Rows from block 5 of a small image classifier, named by matrix and row number. Rows with one number belong to one channel. Each number is 200 + 40 x the weight over its row's rms, rounded and kept within 0 to 999. All counts start at 0. After the name is the row's rms in percent of the matrix's.
After each channel's rows are labels from the 100 images, of 14976, where the channel reaches its highest value: "colour at peak" is the nearest of a few named colours to the mean colour under the peak. Only what is clearly more common there than usual is listed. The data: drawings of small networks of dots and links. In brackets: how many of the 100, against the usual share in percent.
# convs0: first 3x3 conv (model.blocks.5.convs.0.weight, 192x192x3x3, each kernel summed), inputs 0-95
# convs1: second 3x3 conv (model.blocks.5.convs.1.weight, 192x192x3x3, transposed, each kernel summed), outputs 0-95

convs0.44,112,207,210,258,180,197,166,199,188,215,166,188,167,237,212,219,230,166,220,173,189,188,159,161,242,217,162,215,227,237,165,109,178,178,187,178,220,214,170,132,194,190,208,229,196,156,136,162,195,179,192,138,185,173,196,178,174,166,198,260,223,215,282,169,225,208,174,242,119,195,201,195,217,143,198,182,255,172,211,252,163,180,147,185,198,210,237,256,161,195,216,106,184,244,219,205,175
convs1.44,111,230,208,181,170,273,195,201,137,177,192,241,171,213,168,242,155,224,162,208,232,204,137,213,287,187,208,215,198,161,202,220,156,182,188,229,213,157,198,119,195,206,183,186,171,278,209,249,196,251,262,225,215,195,298,177,245,203,202,236,142,171,205,163,210,189,182,170,174,217,175,205,186,103,135,133,189,136,209,195,173,192,116,141,193,166,166,141,167,244,186,260,242,304,139,234,210
colour at peak: blue (63 vs 0.5)

convs0.178,113,221,148,210,209,197,190,168,227,171,169,207,181,173,192,194,197,154,212,164,191,210,237,194,170,174,193,191,202,182,195,231,193,208,175,203,185,197,162,403,176,154,180,179,172,215,132,261,181,137,211,187,211,202,196,199,212,200,218,173,230,271,241,190,190,197,152,236,231,157,214,197,183,362,169,208,191,248,175,62,214,208,0,170,257,205,224,219,215,225,218,161,181,171,162,189,219
convs1.178,139,210,217,156,209,190,198,152,227,203,165,168,207,206,172,206,211,206,220,229,187,189,196,213,217,171,150,175,189,130,252,126,195,214,214,201,258,212,208,330,183,232,236,195,194,251,137,233,181,158,204,170,205,212,225,203,192,197,194,236,182,215,185,93,202,139,126,194,140,221,227,220,215,300,226,271,128,186,247,89,181,237,11,220,172,272,195,186,179,201,234,194,221,204,270,176,186
colour at peak: black (89 vs 13.9)

convs0.0,126,180,207,157,175,210,183,191,209,175,220,197,169,252,198,208,233,169,189,155,146,155,240,182,235,177,225,190,208,262,165,203,217,195,189,169,180,169,198,138,185,187,175,223,199,135,200,226,237,189,186,186,184,192,210,223,151,190,147,182,229,190,266,100,166,180,296,207,148,217,244,192,170,287,178,244,173,256,225,143,212,217,282,177,186,165,205,195,185,238,213,213,179,226,200,193,184
convs1.0,121,176,180,188,134,225,194,197,193,176,232,189,146,205,143,185,183,176,236,218,194,193,236,170,253,257,197,183,206,196,205,212,241,173,200,214,197,242,224,238,238,241,207,207,253,274,264,190,173,235,197,207,195,185,225,198,215,138,189,155,230,335,223,136,192,175,378,233,171,196,166,186,165,265,205,183,217,257,211,156,210,185,346,137,174,225,203,198,199,219,187,175,218,215,225,234,214
colour at peak: red (27 vs 0.3)

convs0.132,101,198,105,193,188,247,197,179,235,144,202,228,233,184,173,221,167,162,243,259,124,205,204,172,205,178,210,153,120,213,240,212,213,266,213,201,223,239,88,145,215,134,135,249,169,230,226,137,192,205,168,211,250,142,207,152,172,226,199,247,195,188,201,191,122,185,181,155,168,168,192,213,167,147,225,209,203,208,192,167,176,168,189,236,205,209,148,188,210,223,213,200,204,159,192,110,226
convs1.132,092,205,287,221,200,203,183,242,223,159,213,136,199,215,154,206,165,202,197,145,200,194,235,201,174,236,187,152,134,236,195,197,261,164,218,287,162,149,51,180,211,157,174,232,265,173,228,154,159,137,197,159,298,194,204,151,211,201,235,226,233,167,163,184,157,200,175,194,219,168,129,127,186,224,177,236,206,214,178,181,168,164,178,216,288,203,186,172,245,198,279,182,213,187,151,215,198
colour at peak: grey (65 vs 31.5)

convs0.42,093,141,177,190,136,172,217,193,196,225,161,223,180,253,176,211,267,269,120,195,217,140,278,216,198,155,201,188,247,218,156,260,201,191,182,174,211,224,229,198,124,267,192,240,221,226,212,251,246,188,203,205,209,272,234,240,197,179,225,195,237,168,185,231,274,107,196,203,215,193,242,175,276,204,176,195,86,185,266,215,183,270,211,154,180,246,245,182,162,161,256,210,254,196,270,276,185
convs1.42,109,171,308,166,172,172,168,182,172,197,129,217,218,151,148,145,193,185,102,142,173,217,185,136,185,169,244,186,129,231,175,210,169,136,206,114,98,167,176,156,216,122,174,193,143,230,177,191,225,191,196,201,165,229,160,209,145,242,235,307,173,150,194,142,265,234,204,197,224,201,206,172,250,208,214,228,202,221,220,231,191,147,209,149,227,231,185,240,243,135,142,168,252,79,154,163,239
colour at peak: grey (79 vs 31.5)

convs0.119,124,208,173,275,144,191,192,148,216,252,191,199,137,199,156,208,190,217,264,189,208,171,143,149,211,213,200,210,212,225,208,217,194,152,169,198,187,243,201,19,158,184,210,188,151,140,159,231,165,223,241,175,246,172,201,187,165,247,228,198,188,279,309,211,186,176,316,189,212,221,182,151,170,279,167,245,203,215,196,144,160,258,233,205,182,247,177,222,207,199,247,155,183,169,204,184,197
convs1.119,126,272,234,212,202,197,233,196,159,221,153,153,207,204,118,167,220,210,216,162,183,222,172,194,155,249,180,212,169,205,249,163,147,206,203,240,144,235,247,66,147,174,185,209,199,144,243,207,213,175,263,172,237,158,229,210,154,196,157,203,223,164,265,228,204,211,235,182,183,191,235,221,185,219,158,225,175,121,302,158,169,218,171,173,203,169,181,247,203,258,236,228,220,188,177,157,242
colour at peak: red (71 vs 0.3)

convs0.55,157,206,175,239,197,200,178,203,223,191,171,196,185,180,195,172,218,200,237,191,208,191,203,174,210,215,166,183,198,224,203,206,199,173,211,168,188,213,191,391,165,175,214,201,217,176,156,188,211,202,200,193,193,203,203,223,202,208,186,229,163,170,37,330,183,205,282,212,176,222,233,188,223,10,191,220,189,279,212,324,190,199,41,220,187,222,218,198,190,205,210,204,196,203,188,186,227
convs1.55,152,183,202,181,203,213,175,199,178,194,155,201,179,166,272,191,187,209,185,201,223,196,187,189,186,197,176,189,205,236,255,233,195,190,195,148,164,203,219,183,199,176,170,210,232,183,0,191,196,191,203,242,207,155,213,215,187,169,211,205,206,154,122,364,239,167,230,221,189,194,195,213,173,62,227,224,222,254,213,337,208,161,96,226,188,203,216,212,212,198,186,176,218,222,203,260,227
colour at peak: purple (88 vs 0.4)

convs0.144,139,195,205,201,180,218,175,191,193,183,121,196,205,204,206,167,171,199,196,192,210,214,159,196,230,224,188,197,183,196,212,184,192,183,210,160,183,220,199,153,218,196,186,199,187,190,310,200,213,242,199,192,198,212,193,207,169,184,203,184,211,132,76,215,189,187,207,194,161,165,189,209,190,356,192,173,203,264,178,262,225,217,362,196,211,207,226,209,204,209,226,225,183,186,136,214,202
convs1.144,141,255,198,197,174,173,199,188,188,187,91,179,201,165,164,204,231,196,164,213,219,238,207,212,194,214,208,181,194,140,194,165,215,218,207,199,207,194,205,189,207,200,211,160,212,139,194,214,180,242,197,205,201,282,250,233,216,178,234,231,227,117,113,311,212,196,198,202,242,187,218,195,155,231,197,112,172,218,163,260,233,282,306,204,205,205,233,233,217,166,194,223,189,177,96,179,197
colour at peak: brown (89 vs 23.7)

convs0.101,130,199,190,238,234,164,169,173,213,162,189,187,166,149,186,180,190,157,242,144,193,181,152,191,187,166,218,182,200,255,210,209,225,184,201,137,160,178,201,196,173,153,226,164,197,124,268,224,230,176,186,187,169,230,200,200,207,210,176,200,172,206,95,240,206,151,385,196,197,213,212,193,205,272,220,283,231,144,197,249,210,198,23,201,209,230,207,202,230,243,237,190,198,188,190,219,208
convs1.101,129,152,203,193,270,227,214,208,196,208,206,226,194,163,198,222,181,189,192,236,202,213,145,194,207,260,215,187,211,160,210,239,213,188,185,199,164,241,248,107,190,195,164,190,246,253,355,189,228,230,156,209,176,224,226,212,224,207,208,201,224,182,141,232,259,164,305,216,169,253,182,190,191,208,240,195,237,149,177,275,221,206,16,152,181,191,143,180,203,254,192,166,256,197,206,220,168
colour at peak: yellow (81 vs 0.4)

convs0.122,155,202,172,245,184,203,210,202,177,178,237,215,210,204,159,192,185,184,191,201,189,191,197,205,201,159,208,204,207,200,219,215,183,225,184,171,192,195,200,99,231,222,246,195,229,232,162,208,187,174,194,186,172,216,189,207,170,214,175,187,206,183,135,30,183,219,386,170,202,231,203,209,176,141,232,199,235,93,211,350,173,210,196,181,199,179,198,194,180,161,168,204,177,201,223,179,183
convs1.122,164,239,183,199,195,209,175,216,201,222,193,211,196,226,147,231,181,231,187,201,201,206,160,182,141,213,222,206,191,179,211,212,181,213,138,212,192,196,200,246,198,282,279,220,191,202,293,196,180,179,226,216,210,213,201,196,220,150,166,199,163,141,139,0,194,159,221,179,209,198,212,195,192,127,225,212,244,115,206,275,209,197,171,135,223,173,244,228,177,120,214,207,216,206,237,176,211
colour at peak: pink (93 vs 18)

convs0.107,123,198,150,207,172,166,188,225,202,204,183,183,196,192,182,195,222,200,254,159,176,211,237,223,207,219,225,209,219,175,171,267,188,173,178,151,212,187,178,194,177,175,248,209,179,161,176,188,189,207,171,199,177,187,165,209,205,202,181,174,176,202,225,173,180,168,216,191,140,176,198,163,185,319,187,204,222,226,233,180,275,221,40,234,203,213,204,198,176,189,214,143,194,218,185,200,220
convs1.107,135,210,219,196,204,241,226,229,83,228,160,188,165,166,167,195,223,202,149,179,186,219,219,188,199,195,224,238,177,243,198,200,225,207,213,219,220,172,172,140,198,210,164,216,180,261,148,172,207,185,192,229,183,186,250,198,179,149,180,215,204,335,231,60,181,218,193,203,198,160,208,228,206,293,203,147,218,284,239,212,201,221,35,183,249,198,298,194,233,163,177,195,211,202,146,215,228
colour at peak: blue (52 vs 0.5)

convs0.25,096,149,270,214,159,176,207,177,173,274,224,215,198,206,223,150,201,101,248,148,184,146,176,201,210,240,217,160,210,193,197,174,243,173,203,236,167,196,212,182,257,147,167,220,250,185,188,184,230,135,162,209,251,115,179,162,161,164,236,230,214,179,141,179,189,196,270,261,200,189,147,182,238,164,202,251,171,204,225,225,181,245,200,218,251,197,204,195,233,196,185,203,242,249,201,264,193
convs1.25,090,248,132,169,182,210,315,143,180,236,184,204,180,195,207,150,156,218,253,186,278,183,135,203,226,157,165,198,194,219,95,196,209,195,159,237,200,239,262,206,238,252,233,233,203,187,144,222,177,257,267,233,206,198,227,239,208,141,204,200,215,168,138,201,184,221,212,215,232,194,188,215,259,186,156,273,255,221,152,192,148,161,161,221,171,154,202,207,224,167,296,215,242,213,145,136,249
colour at peak: grey (65 vs 31.5)

convs0.41,141,229,188,203,189,198,197,190,204,202,188,177,189,182,192,216,187,229,212,214,220,163,232,190,158,150,214,212,195,177,174,210,203,224,198,216,192,189,183,335,204,212,211,168,213,229,220,202,198,190,241,193,213,206,191,203,175,212,178,203,197,273,159,132,186,153,0,204,176,214,236,191,192,190,233,244,218,120,204,254,186,217,257,197,186,219,223,200,180,178,183,202,205,192,224,188,220
convs1.41,175,174,189,192,191,220,184,215,190,212,210,201,210,206,276,207,201,254,187,204,169,177,213,214,204,196,205,182,198,193,204,167,214,224,217,239,170,198,210,255,195,200,183,189,176,215,273,198,207,220,191,202,217,169,189,187,191,196,180,215,193,270,133,27,229,160,0,206,193,221,197,202,183,86,197,219,208,173,233,272,178,218,233,156,183,211,227,236,188,161,216,197,203,209,247,207,193
colour at peak: green (77 vs 1.6)

convs0.40,099,178,155,173,232,234,150,180,244,123,253,258,202,168,170,169,202,185,265,201,189,215,118,226,220,169,232,174,276,188,214,207,251,291,219,229,216,160,354,206,259,211,173,167,209,215,248,233,172,231,120,177,152,207,207,186,174,206,247,180,288,120,211,253,194,147,164,158,216,173,202,199,176,180,229,222,194,167,157,210,132,190,203,207,185,165,160,169,180,131,225,261,214,96,185,244,172
convs1.40,096,210,281,205,241,162,215,154,225,179,226,137,243,199,130,185,153,241,195,97,160,227,220,167,132,231,219,171,231,167,193,237,172,207,248,192,221,193,317,222,245,226,262,212,198,232,221,235,220,206,152,117,210,214,140,155,189,188,158,239,225,200,183,200,184,220,230,243,167,237,168,239,230,174,225,123,193,230,188,191,223,142,228,186,295,208,181,303,201,154,169,155,203,186,171,184,144
colour at peak: grey (61 vs 31.5)

convs0.111,085,201,168,119,244,237,197,206,189,173,239,199,240,156,207,157,158,208,228,207,263,173,156,170,175,165,193,223,240,193,70,167,237,175,213,144,116,192,170,183,198,260,157,221,173,206,221,197,268,181,145,260,190,155,152,165,207,256,238,186,204,149,141,244,241,194,191,173,124,197,227,167,232,242,165,231,132,195,249,172,148,181,175,87,165,189,243,136,157,200,181,139,152,94,174,190,183
convs1.111,092,200,226,221,140,223,232,205,236,182,181,159,182,185,223,143,239,177,217,276,209,253,231,230,213,217,236,204,252,199,213,131,101,204,164,216,129,149,169,205,218,196,153,263,230,194,203,274,213,199,215,165,146,192,214,77,223,183,319,190,253,215,190,180,227,178,181,227,229,241,176,217,256,216,179,195,160,211,135,228,148,263,163,225,283,190,189,291,160,225,202,187,157,181,173,183,219
colour at peak: grey (61 vs 31.5)

convs0.51,086,200,337,146,257,167,198,198,178,294,151,133,172,239,231,205,180,232,187,154,185,166,151,170,207,240,177,195,238,218,163,215,210,255,124,246,244,193,246,218,208,222,157,170,219,156,203,246,147,200,227,190,124,213,225,198,122,184,191,184,179,187,205,189,150,219,177,213,170,223,168,155,245,176,151,181,206,201,173,218,237,169,228,193,277,222,175,187,198,227,228,346,196,154,187,251,191
convs1.51,088,145,297,174,126,88,193,183,162,193,201,155,206,204,165,228,148,204,212,228,202,213,175,197,145,208,236,169,126,169,162,191,183,221,206,81,155,189,149,228,224,198,222,201,234,234,221,268,185,198,171,261,127,207,169,254,164,243,201,199,194,265,219,213,219,223,183,329,219,189,219,184,239,232,198,175,213,166,178,203,168,180,236,162,189,203,226,303,269,182,151,147,190,190,160,171,182
colour at peak: grey (82 vs 31.5)

convs0.118,173,189,187,209,195,192,188,208,171,177,216,188,201,181,222,193,216,183,192,208,217,221,164,190,216,210,194,220,189,234,209,216,187,211,205,208,190,206,198,0,183,205,177,196,214,179,389,201,187,256,186,186,183,186,213,193,193,213,201,192,184,246,135,235,181,189,196,195,179,189,205,199,180,230,215,208,206,160,198,269,197,216,101,206,214,175,201,205,202,184,197,222,196,182,174,195,214
convs1.118,169,133,190,181,239,205,235,217,146,208,226,174,219,198,134,228,202,191,173,186,226,230,200,184,213,177,189,170,250,192,236,214,218,219,207,189,194,189,209,82,181,191,206,176,242,202,305,197,200,238,162,210,183,216,182,203,163,181,201,109,183,207,126,64,226,220,66,195,187,220,149,250,180,82,204,219,195,107,197,246,199,192,162,249,211,252,113,217,194,130,214,199,208,203,174,204,212
colour at peak: orange (88 vs 0.4)

convs0.168,121,181,193,193,182,214,228,210,217,197,196,194,212,193,174,207,217,198,221,180,267,235,190,174,213,242,212,201,204,176,184,198,204,206,158,173,183,203,174,274,207,178,218,162,236,176,203,212,209,244,233,181,183,205,197,187,204,208,218,188,221,120,305,194,191,157,280,199,205,188,205,193,206,289,189,214,216,275,202,201,211,202,292,188,169,209,201,175,205,188,197,209,160,193,165,205,197
convs1.168,141,220,217,153,206,217,185,186,146,218,209,188,217,182,199,200,227,191,167,196,265,225,187,167,226,218,198,205,232,205,218,171,228,186,173,198,192,235,194,231,241,201,204,194,177,269,195,191,185,232,207,175,189,248,195,196,191,185,214,246,200,129,297,258,215,200,310,206,230,204,190,226,220,262,187,173,104,244,168,249,224,217,169,222,201,242,198,201,187,167,208,158,190,224,51,192,231
colour at peak: brown (84 vs 23.7)